config.toml
image_size = 64
crop_scale_min = 1
tokenizer = "word"
encoder_depths = [4, 7, 4]
encoder_avg_pool_shortcut = true
text_encoder_causal = true
text_encoder_norm_position = "post"
text_encoder_fused_qkv = false
text_encoder_bias = "all"
optimizer = "soap"
eps = 1e-08
Rows from block 10 of the image encoder, named by matrix and row number. Each number is 128 + 32 x the weight over the matrix's rms, rounded and kept within 0 to 255. All counts start at 0. Numbers have three digits each.
# convs0: reduce pointwise conv (encoder.blocks.10.convs.0.weight, 192x384x1x1), inputs 0-383
convs0.38:120099142061105109146201132174107162153120158130108148148155104113084088119076153116204129117129096081081123116152122081148146129131159082121089128139181139100164183125132160145104148207136073091151120094153140172116240140137099127083107119139100104067137163138118138175083127151177106098130163170105107147123168148128216098152117121126107106165098164163178128149145221115125150103129107134096111126147083185099138141145154170159150089113057176159091122164122119073121117136080097101105140097117187120192185112144168143172163158160169120142111109116122096106095128209108116131116164130113142095118104204164121107175136156121139145117165177182096133132144060113070130112161088073092123136152103128085104085099128130150100157101193142107102185122140097150098085103134139103076093153168131122176127079126067133065152143105105156151166115106164186115087089095088124087103092134149109054224094149159128090139126102113136106116112173130081138220146139159154168147043101121124140178132121137133141114153137104090121132119142146085117085105160123134143138109110159104120140107124149141191181117077143163122098104068232131055055149166133101158116199152179127150
convs0.39:137128147149151150131126116165123136104116145130148175116085149128115170083169099183147104128157107151086094100132132133204131171076120148182163092122124166074147101114119115138138148133168146133127125088094114188141184149136156079174101125116107127077077153172178102105187134191119136161135166153126152139171153118142146103122132146152135103121136111112151106133134170176128157104135101143195143157187087110127110135087100147113099124144131166142103078109067081123131118094149096097132133134163120096110129159139157115179170076141152095139156101117106164125117168102151147062115184119171138174080098153159160144133127209129117159148158132180104167124116151084126173170071132070141174071098126108130186155117146124110095098132189124126105139145169119127147062132140046155176131117129091125157132110108133153198156094080055101176139142122133096123098066144119089168103096122166149090084143150153143161114084163112135148193139105147143177087122132075160162118054064139165177167102114142117133119159070129116154108083138075133171101154092115141176127072146091131094141110138096147160125153093095150109163121074171158098148137175151088085103201161183150110
convs0.40:165122066118175122137121114153170119144101147142135147124165148155102136154145119111109106149094131108125113130131104115163140147129175151037112125147190109127153126093199111104073160136088201128152099122151102108104122123104103110129130123138160089081103109086128120171096168142126139125157138197130102067137101135136112149164119187145079154107097090189171143176130137162173128121125093165135164112176103126091102150112078130091121108145115106151151133104099130102153066112152126157127083145158089159152122112071093126099190091136137122150135143180098134045156145095090127129092093080108105106162116147097084136110135134108131059075125146123137093174114148103119121143115082126135167167169139121129150100108126110080115088167159135098128132111109090160183120121099096120067133109119157181128149119142064176103175127112148142172154143128094079064128107117092093161121146190215142122075157180088159110067145141144111153180124168154154074157138060149151121143126095114176118112094117136124151164100080175112151142122075046116071140200043116122118118084154085121086129116092096136170143116110110123128175121108168142210124123097128057084139095169134137182
convs0.41:105125175120113150158085097117177101170112128148150110158135092124157108110087186166097076144097146106169092181103107150112123127101207122135129101134080102174154100148138086120125116083159054173138126083112086188102086131138158179116138169152131157101124183176184106135075101177152119078117154082124105153140123061147148121140137153159107093097147142147088109129165074141106092142121116162092184166126094140101096115131166164081107125087154172115179153144124085108141113118145138127190157097117130074126124096090126161124098132150136105090153074091135126138130091194165077147166156090140110091099177121142141086139155145157096142122094145130118157140138076136134108136137117154148130147147086119085141056114130153158098114157196090115190165113144105128145144131147134160168138103182167095118137084176140119178148076084082204120161170156138076092094148132163181089103099143066144135086092114172135066097090120141068109179141151145151067090077177140157105089133130097131149131128123056090095167185154161114093100092130108144129076157088131134177092110156143211067146131109120124111109158131098117155142107136118149136105115137219097131074128175148098124
convs0.42:126130158110080124091118112105122087129133173141161160145110115167145162129176118152213120105143158095128089086126144119123129073117132099178167152114162100124115114099119147109126156126116143104158143088061142108095104132077056163117149086064123112156153037139114092070142163124065169177129112116074089142106189085100171117128138128110125157105123142160128142145160098128118142173079134180176138151168148111129151131086077124060095169105121167140137046143158145120164099149107158145139122122148124091038130123102135151144112125183184156185163119119091094183118141098149133102108102140144156115158092151155127103176125119100164164136138134125142115134144154144135173113125138116115135125134073114194117135122165087133094085128148157171120076173131112159125122131109143126133163087112160101104150084130146142037110140113137159079166103106122163115118142126085129147152052149105146122110137102142142131134175155147117136133136166126165117160076178154118083107083097167129132103117162170125129105156097108184096132144091105151133098074144165078123099135177095095172110167109124094117159130194146165091129185116080071163171113125101152091140175159119133135
convs0.43:112133100101111173121122166126114142138169163126170054108101099157132136131143152197152084144099183037119113150050200124116104150145176126137157132130100117078109205248112089131058135164139088149098100140115132142146164139136097124157124162113107107124104125133103104117170123092132132125112138115133155119066077091092105159106040105123095171178118157107121118169169150168119031120172193114124103096113059175149128160122156084084147157159106140203101103159161076127103135088064111154193098123131049086105130135176139153125115098086175114151131151149131071120121147132126113079117134134123083100171136136105189094097100160118124080134083145157142170121129092139184152189129128149150150133179143194162127103112120114205092160127117125093143096163129139125133105133185144159147106150060090083116144098147128160136126106135127108120138153171168117130119133149116141120171146155134175121135087107142115129114118142087137174057150148098120155122110138118142152147107157097177119117097126084100121146116122065152156077093130163122132125120203146151162078146092131138116159105176094148132122116128048165108193109131122102148094095108155128124137087185142114179
convs0.44:073104133205111177113153116165135109117150054122116155139140107108101136123115116140128150137134118168134089087141105165153164131125094101135152127206157127143103133107123118125172097087104109191162095088138157164126126151151121167132135091112098118099082140072153126099107114094063150138123135139093101127144079217131091143127168135107146102155101094129122114130103135100061112141150181154127063190145122089140162173118141084156112129140121100163123101121125165111107157106167116160095137144134141141110129075140159139142100110131094135168137149144091123087119112095107126116122160165119125088128170101131119086140093115129136100141113094116127151150135158125126105097150110103099140104141137154096125109119102124123103114113126130155204197128134120104170177163163108133159139128135072117125167115090152138094128150111131147091156134064132122075104084131139104099113136129091088153120138123175168149140163138126119090118122116097179117146141148147108123099106167178144145101120160132163101144133126115138126062144134120107149129100106112157108060077125143110136142140076092125090128118122118108111162139123136084144107083145109133140164133153091088135
convs0.45:116126141146110181158119180083130054118166139097136119215145093113117139145100172144115137098048074092139101129197132128148043181218116111082149150069119147116170138148148149146156193114171135179121127088108100153110136192114176118106107074094136083109174142139171136161137095133127134103144192119101107107083107120164091124125058157124098167162153121131109152165195045185120092108082098169087123084168095150102079125131118103083115129138121096151139129098138100153102082136121126107140079090170143117170140094110194110178151157124111117139185089140111111123117178121194023119117045172149137150065043182110150153138143139082088064103103112116130187136082119102117172131180173173196141098128128122110113194117071121110143142112058107136085118096162088130138081135164150082102120168182110123113143123156121176133083103134054161118158117124199197114136152137078080095160149111126115086149191154128148165115110106107066144160102154128121108108131115199164095094125112171120086172109180106118124163084104113162073064100082117105135140120120067110148181111109143115118133164116112124075098104173089100104110145082178086132137129163133145099107120122116134115
convs0.46:103110131112152098204140100137130092134133148166149101115099138117083189158167107062076112135097135067152090123149095146135107146104091111163147124135125168086098160150127133085136124214138097110131080104116149144144199110159132054136097111119127131124169078127135196103069114142098086133085138112125135128122127180160098083138107058186107120126155152158138101122140154179196122165071117119145113146072124070073176145183125159159131150132103164087077149127088152098182156087080114122137122103159155138133110131141106212110125083152063126128142113154122106151091084096156151119153183098122138166126118113108156160098145063083183118151166113149092137144098184149190136202150159131101121113174112137111157124095097086168148104106073150126093129116109168164212151117102166087131126060108157121174114125189139087095111113158097183162057196127129119112103093147126120156157132153149100122160116121148097110175137123190169118117172162148132147139163171099155191103072193122154170087137143102131104149103049150096193078223128132102088108097150137096137131149113166137154112134101149163085133154095144124154185133121156159134105132140110135142162117079167063202
convs0.47:136251198143165140121201132100082129102130082139130153116153106160115135058091115126170108150149107128123112124112118115197165132188088105144102163111128126213093119094111175086097086109169146141105064098137121131055150093136127157043097121118119119123068145130119091201058168074118123093111141182126156091230172139089152118126135132107141137142145104162149117173070126108173096142083083153140143099138164154168099158121125139107094123133151138100165139128084108122103155084104156083128191180121162120180128078173135109084114157092155155175127157148121162140203061127111087142139136155144192086089122164143171115166097154206110081173137132098134109146145102171150183120183180152150127107065090128096130122181091106143157106144129127134134202062112172163160177149079105134121119129114118171160115100136122137128103102104177080079110131148103065135112079066068119108112060084173086076137142128135114108132130140102087171148142162166141139149137133129127131112108164112187131155070145135133153152115107106116093142087166149104132159151171145077113075147142171116166083114076140115109139131152172164115168102171094100155156122071231127105117128043087101158
convs0.48:122123120093158108138119100153175129117086085125106160114097121090145135095159112139149179108123099181158131120116138132125085107122118142101120145100132107123152097118124155116052123104089172154080169107142130101114078146105152125065110132106095132184129090143101107139142139141124157125178158171039145108096135166123120128145149193110072144076159158132183118112169144146034122162134131163148125137117221176142155190100133084075110099095099139136106047162133117122163157116163127119104082148115198104144187139166166124164120114122119133158165115200109135154106110169126086152176105122137115085121135120119066128117099092076136089121138120119178147141113145170101156107131143093105150177164130182199096093129076117090158101090147211166118127183142073152140095137099133165091177100142148173129129058114121097116065169145143144148132103137106126097078120113084066154126150120177180082097140170048176127118176091116130069130111112125091124121134087080066137096125114142108144147118116085131104213084074126147192150159129126116127124130143090093140133108132107097127069119124198171188109123131135099135144112126121157141137169100080055108107146159118167138
convs0.49:147145110115186074168082146108112096152132104120122203117110120157077116129108055143088036190085138145102090132094119116184099159168163130129090047164177105049154138126138087096132105134154199065089091149098065141180108115165139150133099141170058152056133102130089168178083143167107132157136144127072111127145133144090094101135085130148094071129146099105059154150114103172139066219157126099148133067102164122193107102085162140094120124126153040192142097136117110097125126109148154084096103117155134163187104113149144140128141182118144116098083184099079103068130166104102174129079119119152142156157135142083105082179165138143139070142124049107121114152104103157151136068166028144091089129114120154148131135052139053144205119170164130164149180118114096109166126121159193130177143106121147176110160176141078110132151109104132122145098104125163130102175073142113062032141129129185142155199160136040102100114116147128119186151098078192128192165168120116137103135121058139131143075172150103114140167158163183146050120120182087147156103108077168080138124124087129072082103142117083128148204123125149150100133065110194144168131108253194123147137102161136149091
convs0.50:103103110111122159154105170158129141069136160071118091075153175163126160165089109160042053151162107087189177137057110124130139086122130097126174187158128130129116167165130099137146109085097131116121133075153137120136167106157143160138110133143058161064172164175173070075122103066134180124114111154081107184166174167077187164138183085087217154180173096209113134172109111123082119108105131146130108118152168111165090119112135202170148097089162121175160146148122178119120131137161094132061093147087054119092135113137074131128106086144134173160109059102077108143186138108132114154170082125136120122106083156105116086139122166058155118158099143114137065083119186148090203098155112129189127103158149128155123134116140124121136074164149119161157146067094125141178105132142135175168167122078149178151169125165099090061112185152129123151144098166147105138156091123172111157131114096149128093108160133117125159094062119161153109143157133119101106127138125094175168164145123181129069095148136064114115212170098077136101114143076146129113084176152095143204153104079144152164154124129048166132125149105112122128143139059141159124132137127117166053095095145104119165
convs0.51:091110125163099152114137115122134144114144162110152149113107120139143145122144164192187134118146124098095086168127164139138130154105171069139120149168100168113116166083093088130123138127142135118122178087128126117138152156147160125140096108188093194133106128186182106135156151164102154116133172127173166160157121156135139154138139105188158112167098135139152190150123138106121122094115116102128117176155135177201196132100129107178096095172164083110109142114058106181122132151041078124111140139102122134149089082113140145128143155136128136108131100123135186124161169144089105138126103123142203185103165103188122196164173154080140154152148123096114145169141137143148165146138105147132143143125154121093171155119139131141106133081156080174096126109072121182081171137097103127048132133135105116167119136093085135186145188149110100136127207120127110128133173146172175105090116095117091120094186149102098165094100134076108059121128091165099195118155096094110116149159167159122129102165152170118122115150130103169100164151158144131125102104112126124093151131067129117138095191147086162129133117114118136130141154133192147131141129148123133163116121164146160147
convs0.52:168146173114113126142118083128125148190105050096126175124116156120115103096154118111101130116142139195093188143086110156137050143099114112130115204107107122150146114126088132176120112189120161126136175194033108152129106143118072087173124109093142147190182142161163087115153156141151151104106122132107130081105091093139181123123141079177110179122118195131166163081070183177093071216127120096116097130103107072118137119127119128083135208130140054145116128120158153128117164123178141153190142116131174173107162112085109100152078182117154117153120065162091122113107160118164142154112146191074099180112137155132089137123156129118149064145101088105098089125171110080144175099108169106114140077137123161154129134114151122140139142156091096125155134135146201180152104139121124155175164083155162147209069124204115134100144156175160126145130130057108118070069073057163120141184097186116113133143168179067094178147131096098134119120153130152105125115070101145156131067124202126124123139122086121108125123098131141110184131084111168170048142122163114125180164131141165126124102137157133116100119141132114130130151181156134153124106119111110161079135120161118113078
convs0.53:147173111137157161161078111139113125180163149122100121126134173094194103120135100113114107121134197052129209176109121103121187173063142146081125202106133087088154073159094119140207129153141205098092116126166145167173118179131130210086132092134132094104122159103152162115060171106140134123157134152095167136154044151148119117152112171099130101093160110118074184124137164102125076087095090140109101149122126106147139098109138093131104114171097140102208110119155089124181088135117133098152085107124132113181110103070069193113129086151121114188123075136128164094146182068105111106162115121121142096086189105163127087112121109154115070176170167133108118142160162132105177148153100155107144103152115144086186095130093133082109100086120098137143122164140103206145140144109112142138158144092159134143123084173155139147045105111159191134190066160127185098091167168122128108158140097112181090091135054114114202089129128147123159153108148125142101148078095173164156163061135149139169091156110113055128138120134107129026161071144088116149123118133134137203146094080143079203133150120124184125170082134070114092113129161120101153129143129208115119120167124094172158
convs0.54:099141142198076067137212124117117085160149086174099088163043140111102149114118130133117075102169077181159109132135145109137153123107158157107131125122104093132169112172108111144109117134121145131106159134128094089114109154155074133127112107169069120119142138111120124156092116087151154140107059154127115098120091081175143189162180112134131110176135168168161120139091103159146096127112090145081092105141127107122103090134144152175094099143144116111118157154095081150098128100157095135136136147148114060090125140083086148131125102126142123121125136136123102132150141112107080120113183150129090107117157179114089137123132115109134092087142154156078098118136157088168146129124159121114078163132113068125136131102136156123106110111142151196108127061146087105156053193106101147085120109102130145167117100134154127116101095115115144102161175099116082111117120131095116117123148090108087163169154096121171122137122110097086151174115115086128142117143107116108082161101122111130132093145161126143166086099181114158139111157095146119130140106106107148108130128160133063121079091135110117161125117130112095176135109165135136154094184209065096155107089168130144137
convs0.55:136055084177118096139147190149110075136103134114096126106118144082166174076176100098144161127118136183136112193113144137132119159096163091189147124146135174158104201122110165135206180121130091112148117129100136208162214088124140114112116112139069079116156138172167122142119151133076148121158097089130128135165148170155107107160136120132122136101163184126081159093103148165134161124130186128129104115088100110147163130073091118111115101067117192159120136105140131086126088081122152127108127132140185093103089100147040086168104122190099090103131141190082173114087119115111109142128101177192172091126126129117165115098132158162111163171179122125128069134128163124130121113175116150133130114144148088179123138152093123124111132112091153153164130138140126146141107172117163102102141087062140116176163090134136088113112150118123134111092117138130146072139066101123080133124211103110137118135149141121199179128147102138159142107109099101129105066136158129107144159117145137101078069182109210129130105111142118109192149150110147048118110114104090113131138091134179124194113098159119102120076090133175047129131156118191140165098103112084091078118171130096113146
convs0.56:138154135185093124133175150153147166124147171219143139156095106094131119171100102094130109138098118108108229090169143111132068116127101115159125180190132103167137105172170127135145200177150137146127123103128134161057113071116078120173153146102122166087190090140082104107066094071144129076111157136085147061084112123103137101120128140146099149130167135100142107146096110075089106134133112133154116051150152154178172136134110074121085115085098133157106058117181152075148126168076164161218106083135096099149151097128047107086113137094150179131105125084139170138166109079119111111187089153169148103077153189120163080110150150144145119097114110117093103114102131163124196081146141172170143121138155115095138136112110095126120145134132073131123171172120097124137128136146091145144160145144089131133198086198106124099100086148100113136093093138095062123083139142056137110140085180141105125132185077113122129054190159168207143113101076145151158081100048201136160170024090212127163107098131158137154165057140211140171107149116148086134079119151238108130182134130149116102069160087096105129136129110104071103110153100104115175114154136111094162102156142144083189
convs0.57:123102148150124160088172174140069164076114147167108102152119089098098132143171111116168107087135169124146188129055172132124135152162169133160147144124087124066139130167108083140121130174143147112159105103124120121142118146079209101173130099091066120122146070112120079140203083174135108113080116154178158123142127136140209119219138101186078169160144152070132112129161180113146119168124067116103092135093145101095140143168134096153137140109146140088069177120060100095118091132121127075149233136151152111128132091137088124109136075118061147106107126116131141128086121132127138132110142123149131135074114089075139142096114131138119110035143125143118115142154124162094116105130128107118111140114135116117124126105128140148073134178153098170141125064116166146113178096106135105174166067136120128210104175178113117157121109145147208192144150125112169152053144079150133096111156097123129151174154114105096116097102126166140145141164118130113123128142172099103097167086057152160202167124134125112101098103155095121145091174091154074139111139142152152093131117184112097163122118139053093172088157164122081103049127077101100105129144150143094178099132138106120202
convs0.58:151123154186116104107104132110154146137139139126112176114121152085182169101152136119156090106156138148117102111156104108119112084151189144066068090109133122149123156116063158150148186116041112160084171141148108152098116069080155107149133143116080119191146156156199142164072120099201125136126142136128100071140144112152162116111088155183151085110066155136182124119169080146151175129142109123105113080108093115095127179107080192146113135086154097132147142080104101142136100108135093136142149081146098148103153101101195110191131133101194073138120148131098130148138160163157104122170140166152113118145115120110152125199129154148173095134113144106145172143177166080137204116174130139156093115122066138067155087134205135116091137118146134155074148164127151121133113146172152128089164180091119114124115120143120123190166177185159111144184142123102107117154075114137119148144111157123163181117167135131141120135142150110121126122190103182152146203109057074113181087107158076134108107123144107136125091160112229171148106166110081173105113142104128146142140084084141132129148097179102147158128107145092181102081107146183168135107095215131145175101131167140156135
convs0.59:129135135123129072141035127188062144081058167172149095125187135126101135139150115155172106119062172123137179107121109149115136172163107136074204109129208238075203102103099130057113144106179138140151131177194100174064130115113127109155125100085180131115175174144140170171135099114146163095081110143140203064129088106130163074154119092112131158106152119092191173109096103138160130081101090132088143034147117167125135129133156153139079132136195104102164118126105119178140123166148139102205079094107081107175144153142118122133200151152101112148101154136182126105154138123153135108126108127147168109159088069161132119089121104061134160183141127136207089154088089143134111115089164176108145216134127154139149141141155132088037123221111119197161116146140137135151113104136173132081121138076172061117106123123115151169220168160058139179136123138093114155179198152159156074160116103156066102127089098105128100030162155083163166127127157135164131099151121090076096144126162034165118103130127147123097101033149144134055164188144116172042041127145115211147155116148118181124127118160100163153085145098093094172132135112123160101147110089135157129166145147114129103
convs0.60:107137124150124167118129145214107198112080115164086100110123070144166105137157137144103152174047116117165097138077137134079115103085139193117100200210146131160138169149127157114135139234158141170176115043156122152161067128108077076115131115150065180166155096160135041134119105130116084141160105170131153149165202084079092096143221190143098127137117185139150164089161105134089174146175166086156096155117137140126136123056135101159166102062095166165174163070159128200142112180076115115185103097126139118081034110108140130192103127075076112114123132156119165099113081155154090185142105155178082159083129125151135128137084119120129118141130108130122195097133105218124126181164098148178117111085152081087118161150086151101107138142186075081097160153161164116104055116133188115148126130121123141171168145085043113136144085091139160156168115203137080158129133118163073127131096103132105121168099119121084118204068176128105134138067140050110092137174120159086090121107127143146048104194160194097151105097106090129132114149116170113106165130059160065135142144134170160171126130149126123151142044112109127124116084127132147148147072133131093124100129171126146149
convs0.61:158171165201152139079129123147146124077205123176070165158172134113147107142097102143129111149135193101134099081104136137107140083209134117075121103146096183084096169128211061147185169099168103127060130152156138148106141128160145126116144126166160116124125175161131122147165087162137132127124162121114166106105111069141134116106062115116187116136093104098106088095131139141190198176127134166126117142129129133115083117132158174134117138093127151167148094135073099058065129183223113106126136157104065137131147114135114152124126080227113111141099135128125119102161128123111080168149141134183176120094133124172108146191118086116113071087120165167136092136148152084095174120121082147133122162121100136136099162165152160128097103118100088131141107048145173169110117118094134103103133117119122154102123125104139083174152126196117080116138133086124095125164128104145087093150104088114212093105058082131144143078175095169121031140116155105134084160105205072064137082134137056181102128186208118168121078140147109125114081161106118128146029114163122177111160097123078114114099155122065154152143146139153094105096113147151161102150068149158155100086143129078169126
convs0.62:120119103103109111127156090091174128125029145126161089161108147109072119149112170184097164114174166160100138154097134148138125103079110192103131167138154150174135104143118079113127116097163105133116126126125062139037155139045152140097062166147170101115158147175111106145146150108140179171061145072141130131078146147151126124147126124092100195126123162071138103096111122152104117136076164148093130101145128097096100122124089167103124087126134208180202098197159120122172134105181147201174077103106141170116154133131104115096105109121069106180127091144167157086151191075092083133200124135165101097106188137154068112161108075077114150157107154104112244088111138081119156079127196092121086162117135143119095146162112117174085150119166084118170081138144135124124134160108124109056149082108104114110163132169177057125072167148138092107190107133129118108071152076171165165103151153165151135148170099191144107135105080115180097162109098108176108123123120138137155068068090091110098186100079161114112172127109119093148162115081131045173122122191105190144129106134106114117128152107163152137141127127143162087151125145079109089111150111152136196100101125127124187
convs0.63:068094103105116148152129094115129117155138188216131109159139117115160147154131119076130130134163178104145085107119109111149091104100158116114121053118154154055102104223141144088099151161100088101122173125128140107116124112117143099112124066120134119121190154103129143140129151142089096167149162112133086124077107095159104086116124118159120124133149154086083075135152105102171116134081124115100134114132146123126187101145131129115121073158150096121138118128110100155120145100152160128131101082149147119131121101130110139146023138167123163138097132095083136148162131115141145169193137088148150112108106179115073151131153084132125117128134156168152140157114077126078105135103096114148140100104105109119092160160174162092146102111130109147161166087156135117137139127096092111063106137085108159136118123132113096168046083049148138179118140115103156138121166119144117107150078120142154133110150071143185147102172141175110101107084116101114079118127123143119117124187102137115133229136098136160094110113165111127124131128130118076139160111154091168190097117083094159128107158120054134113098154143145204168153137129162147141127157160088101166076111133096151073
convs0.64:129128109104095086110101138127145173138158134127146181089162142089174144131138188145119109124073137091087139105070136138167126117084118131102192111158117125127185141164143140130149192096133098084105160164118160104104087121095129123132160084156098064144141123155106132138174171181078152157120149113115109076125154138182132123095094113090167152129104175079108089112212137131125096182157161190112129105159101130077147105128119087141129112139153149165104127172178105108118125141187155201142160144101132130152126104083101122177148119139142140084146146125151088103135153131155173141072167155122163120116205123105147133093125105124168080183120113107115208103164094143089116124139153121120056147128107119124143133198117104146082184195111141090176112117169084147121057138175172140157149146154089093150171213167154094093141042155136153137144109080101097150195156101179077116180091157164118144126149133165133122188099138113130165138175129110102047151112135068131097123129131078148114169115142099153191143114089174144127147113116152190180088172076056064192120165146110133131132082124119128115115158189075102122101151045101150084102181112127185116114137101126129145
convs0.65:097131122155142140206108057112179127125136136138114109148104151150126127114123081103192158126099161140103136134144168076142126135078165084190103066106206113095115117149150138128121135083046100093175173100099149077110088107152073121116108106139137142091210134115076167128100113141166132122136137120090139134135126112158124122145109102099186143134123148146131133165096130080150044115145122143147115141074132152152172100100171156122090139139103104128076061122138105123116122132117113123123102127162177101078079115080102137176101130166088136139055150121152092135150147085156155176123100124090147124102170132085143137150141135091180141117135143115134101170096161096166126107128096092120084079125107128145119177187116119112129115131097104078127104170136150166111122142084119157087100095132153108114149140096124135111091159139155109173117114141156102162083122119130128091130099115097140099122152137085158127109137104107167093140145144072142154135122109112110169151120106090148125138093128107091129136119121135141141141112152141149115105110175139104134128121138107133147137092102091124163107199153121076125107139127142106098106140144150147097077089149131154049
convs0.66:132094112162156160113128122129158164104093140115086151196103107065126078102152087083177026118158112043117195107195076080125099192165163194062134153084109105082142150174107196112171110157079082146086166135092154119075190153132187121120150133108099088173142134100134066134094101104175152150159142090132123139131168127114141121118113162058142125160172126110124115131083094081138090084121143116149155074114127128138126099093066105078118106161104095133161134163103118152133089099041178076132130159105139115142109033061068073098104097084161106207118133133104160140141100138162135124136140130130077086086146153059132132135113091113084105152130142084165149137070154158131089148151141132178092115123132166099118185197090177059083158121129116111097153138110154169072134114112159130157123064050152085132087077152145069126091101153124070102107139124103125128137085241024108110069183094120170186101099165076121134108132106150205108093128084033157083146130150162143105233147175140100095172174153123109082123073124132133178201113092089038118112155121153094189091103151141149097116181179099080102099221147179117109090148145162145158074146143111146118159187168111141103
convs0.67:172103110141183140165166115087090186102150136227131104139068075132176119078112093117116115082110119088163172116137136177086092160108133112121192120111061108115111169097114125080123150163098141114119149102116174151107077172137116143142105106104153170109122083138070059131119109121171147174078134138172176154135164125165125146146116153097153115135121084155096086112129069108166058074142141151117132187143130075128079116076149100079068175123073087050149122139157134103123136132122090128150204102135101087109132159088109165082095101131077098103125115147099157160201078146164110071113133061210102092102155205149084121066154136193116057079107161185125130091132097105141129120168078156134121050093194117130148093107172148096130083090143138130090101160124152143168111106130182137197114114153142181021110126130174083160155130153131137145154133148145143128111081216091121137108138086162150097090154132117098212166082128103106114155169129112194124088152148178102096155103133082154125101127142178106124107104144131165178141141108104076128098083143159154202125090120107130128109127111131119042104213130155127131156135083133073113093130135193161159111202158079138108
convs0.68:152085172086071199119132150115148094106126119171136169161152126133138150094129170132140171134103116059142121145117098199171100116085124108086083181183179166170104149081161158171107111104136045095091179188157130112178098136156094131107132140109157108138150068107125086132207101131185158113130119116145111076135126132158135164115138133184157125092120154187182122115169076121112174135117104185133094126186153136137140120101099142130118144163160149126090144099145168112046118141101113142141148121070144155115113078086108087111085097152114105112098054191163122076153146136129100146140123081156115110213195090109175141122172120120158183157131168097200117097152086134180179143113139108113118176122137127114134190190179140126156096128129160133196086063089113223162152097169112184132120133115125157114093112103101155101155137117114145075172089138156120129100092073056127160131091135137131140125156080119157163128104178097100173144090143149154098164093153111173107117123182199101103107115139154138126186152095095139137133125154139079123110165167132112063151101144104186079119130176082173134206153086126128136106117144161136118129158130125171124120090100076131112
convs0.69:144175110194211081081092106101147135170136131138176105154185162154143082133176144152083128113143135144108173086183110118127068135096108107203150142148122137137103140112136127123169168091142151151127119119113136133113153146142144122186124197100162138088114092143159123144176120091156111102116119105089152127112141116147163093104104096152104087131157132117137117158144146149115157145154171081120158108174089186146157100117200066094189118114134149080131186118152137173120175104160133122148175125132094136106134132119128121131115148142158101070112112125148081069124067166112122105166177153170137151160110136125169102092118129211130123110116131080209159063103144080144151202124145128116099140146084105167144111150121140156132182140111131129132112108132151154114113094129163117097148130104142138128126107187115131089147111102134123120099154156106106151195116163172176122082114108107154128157108110151116136088115108103108092123128083165110067208153162139119209167152188091202138155134082100175106148164112119077095144117182142180133108101154122191137149102129154167114106158150074142113111124139114134097130188081101105171152169167120153060113129134141117192
convs0.70:091114134150136156077129185165122093077147138127159159123130181155131142152102145100144152172128159137097210124153136150182128080100075129160134130095118152115102120161080061157119080122089147123088108147122133127075059086048125147118120190033135183132114102133098154176081138087191090145172107129147124132132135167083168096150172126155152100099186144155184167108114158162077115100118123129151112105094112126167089146157118104085156148179107096119124140139127079124149157127106068106121127127127179136147098156133157120143066148067159163082148153123077115129187122109137124179138145039125152160089128130161144107128120140170103115126143170107099126074166116121155144112164142108168121101173116193088144115063154127142081149122060185176153159122101123059170169134157116113110131054109152119135116119141171078151156087066134101111102099087114098109121104141117158144059072161130154149136145129086179138094107086143057141113138139169177124087128153188088108106092195117135071102124150134148122151211090134089181107118119156125093103085110072146134158095134120088165134158116100123092083142083111062168131184155101133147119106134085157078090103127107099178
convs0.71:062128097119126157188155154116114151097090116178128137154078097089101117149138082080128146174141123112110117138099184152142040148210090203114131192138112111130141160068193099142125155160040072122150148104117176126132053134105110173099067105179111139114119145127129105101140151085083137088143071179148097109122126109153122093166121076176160140109142173149111161138121111147161145142084132155148119119108117194135183159103133109060149074077190143092094106119153138139153107087105111078113159173075181143125156068182088135141184120187131205137148116086170111134119117109123060121127141096128116092147093092142066084149107084161127091119162108180185122148204158101085136087118144140170142133111130152167173137156101172155194116120126150137116148085155091111145132112164144097106155130145128095117126085118103149139125143151096154139131130213114151103140107137145148082071122095168116135112153094146126130109110137141104231098118113150161110098089149159125124160135123173101118125132139130090126148139163168097135103129105138123186098115111112076125158141061124122081149138194086159103167088131111107067108144116142121156153075122083123073142099151128129125
convs0.72:108078130130163171084158210179102078137120134134096186104125121139178110120076095099114097193135107207104114088133062200125133192139123104144136130064113094078104143120157053101141079177117115147083103117064111084140133143104127087135035133130135120136102149062147070136085086119142162136084113149094180155166142126121179094170244206113097175106151135187131158085133121096166153097100049190169158140206147085186099137109118109078088120195102107104132082113133100099146136143164130138094128166091088096139169082130132091135070142111056095120150159055122208122098127139128165142164170131131093125170118061115114158162131155111117134137098163152142096170120101080174097118107135107137126123219132158113185124139147161132137091117166126171174088162137125158094080111173154107140078145149158129127132094146192065074163078155078115159156086116157093140087128151118118121087151219149175151175085123134134120161121118156116087117184086055137111119164143206136119208079116176090115162121085085098133191092189146103172158131113156058112190138132164175120110104099110135153101125118087142120106155108116126127106158154129130155160148172122127120076109076129087069
convs0.73:150120146104167154069101139210134105132108167078087108077088103137142140105148093159091116104158097096152039120098145149138065170100181129082133105139118093089118175117101125150083136165127177120134155152133072125091117169143086152181154140132134118068131114152116139179102177102139156092111161126149125204091205153177134144081122134105095102099157171095095096099133173107107136127136135112113162075188083149115067092172184083128131164135119092100190125117142148098099121105100080189121083114141091127181091103091134169181106120173109126126101164188121125185146138179102147134108093131080066213178077145023147124122188118124166143148168145118086083086092046124139131066098075085119106103088140129106068106079150089123177142141104117097157080132102160062076103167118161181140166121138080135126176046201079103078121142153153153097128137149066122132078107055155079155154109166138132178149165126106112138186098151130190116158164126114111128157161108136117119155068109108171169137135151148089122145098148140181220147099056143165115164126147201141177177121123120059133136147119127115081142122162130137159163149106095113158077139136091141108156155144167149103
convs0.74:085165108130091162167106127176079114146109090182121106154130105128132150156132097125117111127138098214177103075137107126107141166086125170148113079140109154052116113145103110172167100144107044109111125126083156190165222129143091135115137099179128139153072142120147102122148141160111113110119154159132096169087114120194090147105139141141135110085191101130173083166117168134114147157161162102101146115100141126082156089105122141123133141111110125102133082142150151102117108102122150144150111161079134106074117126147104099125158123209119139151118144110125120041174175124111108155140128110113111095097115166098120132117096112103137150125105083126107150105141122096144117140101064111139171133146124124137157103096162103127157083165110144147114128180073139076117141125142121091142155074111163126141118111113113106123107094134136172165162058179089154133115118043126094191103126163130131093108096119184117104155139138126118073111108121111142128166107098140187166142105136110139156092095128140141129119144120178084152174081147109118142141110155169076166179178127091108102124106120072179102089131164110114103149120094173065144124134160148144166130147139112097000